From a checkpoint of a small contrastive image-text model.
Training: soap at rate 0.0018, 9300 steps, batches of 512.
Rows from block 3 of the image encoder of a small contrastive image-text model, named by matrix and row number. Each number is 500 + 40 x the weight over its row's rms, rounded and kept within 0 to 999. All counts start at 0. Numbers have three digits each.
After each channel's rows are labels from the 100 images, of 14848, where the channel reaches its highest value: "colour at peak" is the nearest of a few named colours to the mean colour under the peak. Only what is clearly more common there than usual is listed. The data: rendered rooms with furniture.
# pw: pointwise conv (encoder.blocks.3.pw.weight, 256x256x1x1), inputs 104-155

pw.114:507556577534461530403544392534472540524435519552474516636493500506489450441483442477433499518508491493481472524489499460527518533539531496438460484482485513
colour at peak: black

pw.32:431544461524516508487528522480441593495453483549528573465474436489471432522529523508514520470521524548468487552515506488540511539556521494435510505584482602
colour at peak: red

pw.43:534633434503443530393490505477472543550473562470523508496570560477551489527490564572571470544487414538450469519493545500466439503475491551480516489452424533
colour at peak: blue

pw.160:516459495514528493472543465578577493434495496458520511535485480469487501505500511435541526427514563508460545499566482452476551412544490560497484569428535545
colour at peak: brown

pw.232:480571486493465514443507564513428532523499490504571504462430486446489502480477477495543512502473545533526529513485530422512569543446459527477489521490493440
colour at peak: white

pw.155:516516425506517486479472534457412502555569495557464461400555465499588459578497514577490525463492487455534561550471500500500487493493443533499534447417559488
colour at peak: white

pw.97:487441389538579422502490436491517474440496498517448497528494525486509511521464524479480465533419494452568520496492494459501452481444509508514471592467490484
colour at peak: brown

pw.245:521547479500535480446552501467540409488533569490570468461555469594484488415542500434406453433510483508473504504470487574543435491467426517497510501492522508
colour at peak: orange

pw.39:506482442490482528481514504548460481534545383517506485558510520412492531529508510498489457558549456519528484500511485468505460522498526526573491535441542456
colour at peak: grey

pw.244:465475508419424460561480459486630457521473497400496483539452493492445489478478508483416475452484476484519491532512468478559449452510521514510464574467467438
colour at peak: black

pw.210:533531473474428496555518462505492564474372466512466502510523482472533495459409489485511505483542584531518524499506507485581536558467465429543469486506425462
colour at peak: green

pw.176:460481426625456547557444534466548447600474509548453504493474519449530508446473473568517521655532513516546498506484514549457513550476465476524478490522523574
colour at peak: orange

pw.149:457465531544510461594442607443461463487441478525466511447487477514479518585532477452594511515561493509503586526528427520451409534509516506523503494488477472
colour at peak: green

pw.211:513565479449441519441443487593487471537460444513497445517499474506525392517541502473456503441503429507476485559442528505525479523520487510500575475501534580
colour at peak: blue

pw.240:450488466406484475487437484504569506468482464419545495538475520478443480460488455438424482442481504427461512514493446414492490530461620501500459544497507484
colour at peak: red

pw.201:511546481573500452422492486499449488486550512484509484425439441511509483412490508578573535419464486514522462456443519540530497525488534540532492443499457469
colour at peak: grey

pw.94:467458515449428488519531534543560491501492468439525493445449425498505474490535488475525479479463467521449553528516442505471421463504491520535535519513505465
colour at peak: purple

pw.26:463493504396485539530461440475602439461490457457431466517475452495488526496570540459475518433497519459434453516482455485480450475472531500428451451572474479
colour at peak: brown

pw.189:464489483516384450360512469523556557482497509504471487477390447452513498480515449530497547515495460491494533525455446496479523633538599527507509475483411514
colour at peak: pink

pw.222:484556450460496507510530528482512495500538572553471463424490453558488485512511557411475482410514598540562511480523532571520548471507500530351517499479508472
colour at peak: red

pw.37:489424398472509506556552509488460552463530485532531527491483561536496469480482523467560474463477568450489497485524575581464468364582449511563510489451493467
colour at peak: white

pw.119:493429506489441512527487458513520468513595467526509513508485467451532494483552455487468538476515471511466525537534508526513532441571451549489506488564534532
colour at peak: brown

pw.47:483554491470467473484485514485537473594532497527570469470478506522515495488510551542495484474484549462468480508433514468516476519480502512523473480493499499
colour at peak: green

pw.76:525512502479475499533513439474464477511457493463493494468510463505510591509495485542422477472532549476482490445476578463501508541484480551480503523451500553
colour at peak: yellow

pw.117:545487499433480545502516539493550499467526497496524511517493519489448472481525560495496498475432486474426456509470511501422483490580523531557467486546459475
colour at peak: black

pw.80:423518498406486435527482494452495487483550498490593513410554513512441433445503514495510563479496629482552544567520539476461480570434468538423543487459543561
colour at peak: green

pw.102:547463489475528453474472485533486543507568503469442484525477479540456470546518460428493506509520576497514534431505516514576575533556493497475549443488498521
colour at peak: blue

pw.107:489512539395515490503510475501403507497525442459486511514449488460499510558514522487539460472481601482507483509515463476517482470490540482468553533533503486
colour at peak: grey

pw.53:453472541408447475531443573501451482530545583465545468461485510537540504478493452470460485477427455454553482548478521457465436483479560502497492533481472465
colour at peak: purple

pw.179:508426496541414534491433496512480504467544486566531472421532470463442526501527545517499474479435487505441459413528496602495485502459420467457518481527479522
colour at peak: brown

pw.236:523476508414548504491485485504513542468522471553477532502516459474469553479460558394398495508483565496506461542464445462496540461486446453513533527454452548
colour at peak: brown

pw.203:503467495526517531508510437462483460425606480504532520474442493446547465445517523562489506513455526466477530433461480493517499501501524516405479494501512505
colour at peak: green

pw.126:563494523438551525412505480391472477571552530534453534478516413512538532476520523448492568471475502492536481477481462550490520490468453521582521533504579499
colour at peak: white

pw.163:502460563532505507586475512501444484457409517511436524437515478509468465505500465522573489599552422503531522462558590508497454454545516544430505526517485624
colour at peak: green

pw.175:503504476483463524460506490552470488461394521462514480462492429472513553524511498515430501452511483479483490508542557456510520442440494500575480538424549514
colour at peak: white

pw.124:526480526552507469417456446466518511465592568492439449508479456528477498485528503437580557413512504462480543503503489450549469570551442448451529520528569488
colour at peak: green; blue

pw.5:496501497490397441475521493501537514529468488558472459532460540421522531602401537516456480559457546563486555439482464533487507503417505481527477535523533461
colour at peak: green

pw.42:562432502477530518492575487455547486437478532470462559536455502509433489452498465601503520529551595519492429495488523466520492499432495489446514454528529463
colour at peak: grey

pw.111:480546470513442533435516473524526477536486485451566492508522463566489554471510515494570507487555474527492495510461540512561478434464470533492516494457464546
colour at peak: grey

pw.115:483466469505436506466518469480522532448465442457474548573488500469540495504500549497441511482468483494517546458487468510499484464410517514462484571588503502
colour at peak: brown

pw.61:503491512583463519418467457457515456488553510439528527516467484544570449504529450502516538498568557526503496548433517467456518532463441569570506472460620519
colour at peak: black

pw.209:481471527530517544474509474538479428486444502450491524484513429422541436471473489435511475509511456481492533511505465485505465487461512489455446472482508532
colour at peak: pink

pw.197:521476519514532492485488408449513527444537471510422490505527508496501554519538531535559535452534433538494505448464496561576505457449483461558522411566511479
colour at peak: white

pw.128:533437527454551491501511492523462516478457495487546496444442521549495538491511447501490525501493496477451423486541507554488503403512553464440533489522510497
colour at peak: pink

pw.172:538523407477518506525475591586502480539543494543562474490518466463513462572442456443560484553501483470453481483486509428466426496509503582501519452479472541
colour at peak: grey

pw.159:565500518528422507532505485513617479481455497515485546524515572497508540479472412482503493522479568479497428496563546486473502532463491477498461449534505501
colour at peak: black

pw.91:554559557527502509460492614559521445512463572545520505462558467489515521496518448482545488460505509546486489491547465516426515515521548480543482533498508570
colour at peak: purple

pw.58:485505532453524462472516614535597516479542541524451483557513439535476561503520514572504499504527468502550450469463500470489492465493351488491477509516526463
colour at peak: brown

pw.110:503471490549511470462471509398438531550497539512544443499403493502473452456435433444532524460554504450516470649498436459511506519508463541511476431514531460
colour at peak: black

pw.156:489517473539568546529478541519514472495490522594495529537475444576475435592535524432485490467515634480497452503487552452482560496469469477427492505530542411
colour at peak: blue

pw.16:486496510487499525488486425541495444478465546556532509523463446521497541514488429514477461527509537439503493468454414505451448449427483523426425455574498460
colour at peak: brown

pw.20:526456428515460527565439562548477485450485490517595517559442469501529490476455508555627510541466452544527485532506508536480480481447504496532457524417456506
colour at peak: grey

pw.49:563470595520549558477528495504495493513393506550508493479557443525473451519557463469531507483493538475515509517422467487514494469513509437473494475533431532
colour at peak: green

pw.246:553513541396533500446513511517480475465449416537504480442535534475519583544479521548404547507536436535528493499493482506459506497506556538442534464468480506
colour at peak: brown

pw.118:477398519539521531516512533470548483468525493450534487567468513477497532568496496587582508531593483498553540484466499474514567633493506506557407444490473530
colour at peak: black

pw.104:470510517500516438476510472566461439448531496498527510492453501557493473572510564460486491449470584498508541487489513412538545521555580454441523471470559380
colour at peak: blue

pw.243:515464493374435509550436555465482573497474553518470486534554535517503524497480475506495502494533434480544487473449455543531381532458447475487520595543497504
colour at peak: brown

pw.40:480522486434451513459480498512559511499462526507527501482479481493534539494480481528482510512487554517532519556430485467468471522507601535501515576472508465
colour at peak: orange; yellow

pw.136:462430494480534533549531431498461505484526511494539514524487508542525520473533527486502543508496500467423500556462454477557596579544491498485553510548519479
colour at peak: green

pw.169:504580461467534486520491439518462478478470481522495553511533498467508498468524507481421563466503663544446498515555478492515585432478454548472492535552548467
colour at peak: green

pw.220:449535472545482521506513531460489566542486536563519510487497487440479536563437555490513521627457464582455469495530405515542454589473608492487484470500462548
colour at peak: black; green

pw.200:427526327528511513518472516444427473567543474532469491479469514536512498502480516490537521424530597533517470559489507508487451559509477476486490527484483463
colour at peak: blue

pw.65:548506520574550491513497478466521495542513428487482482460467480467413402521498488451493496508478567508541436485445455486431530602508523533524479550497504480
colour at peak: black

pw.48:398528500533539509596478470472567482441494528444456512532587500499454518528500461504447529474453420462475503490485559502478435502464546490566480476535535558
colour at peak: brown

pw.166:552562490493413481467530474434561503585559523505535499540533534545499521481484501565484451554429486504507509507456494454475533454480474482490531508486520526
colour at peak: black

pw.190:523546489491520482475473487526466546434532393481489503399514480509533495507490542483508555500462487486447487466551521434530556399465429516466464581440528519
colour at peak: black

pw.195:419489521470508482505495519432417495505434500440476486442535508521419591492442483513578522460555505491537516488519555570553509509555500482446490502448483520
colour at peak: green

pw.82:427482562513474547447526621476482540429468530517497511499482526495515472458483432523516432501494545482504506478505450532494570494546565516498465504495504486
colour at peak: brown

pw.25:520490551504474562504474474496577525517470475544511507500495474491557468490533469514532488479536446452440470528496489559492449490549466438453529516476466560
colour at peak: grey

pw.83:530489516498517498515563451499544523493483639520623548507500515485463555477501600510487518502466560550512442513519496433441573529561517537459485461513499478
colour at peak: black

pw.249:503522543516455502480551543444606525545436504537568502506432521455502368494515466507451503542436520549511558465513555540475510591434565537559527504556528523
colour at peak: green

pw.231:424524546418540544556465499474539487474512558499546469550567546543547519486573460503529503549504586508559523413479464533476567580429456491482450438596498435
colour at peak: brown

pw.194:446439561535530495497517515509427478499581531453443472506482460537477506468462532512498522460517526497533491538493438467541464585448480516436439492497434479
colour at peak: green

pw.106:458430502520570527466511516503498501477488512466478515563499445508499576485496473479498502403485422499516531537503445506477456540574488535659501519529509453
colour at peak: black

pw.242:470441497438519545459503468461496520474450556498515504488448478494492503500493444449433484500523490504469533491473437480458536435520532531433533478504504461
colour at peak: pink

pw.12:528470513522480451448471451557456454497468470514486442545557466479564495498517459556521593520470512533483504498523492499556497538522591531480507537445469540
colour at peak: black

pw.95:471525375469552513501498542499455485447495520487491495497485496464532499554469456537387480490560492483551552492457485499531504545462535530500533474538570508
colour at peak: white

pw.121:454571529539487525469552493477506504508529512477496489485482496455497524489470494487385528534540517456537469468507441443493571534500523550499537536478400553
colour at peak: black

pw.205:477517477455483427493494450497503482459499456453503507520454504485516545635523488481500494493486482555507509488536514544483469558506488479548521463483493489
colour at peak: green

pw.228:514465493475401541533538586589554482511456566517458540545436500567481468435488463422473558476500504528487457516500454502487541506512506480559454486522446447
colour at peak: green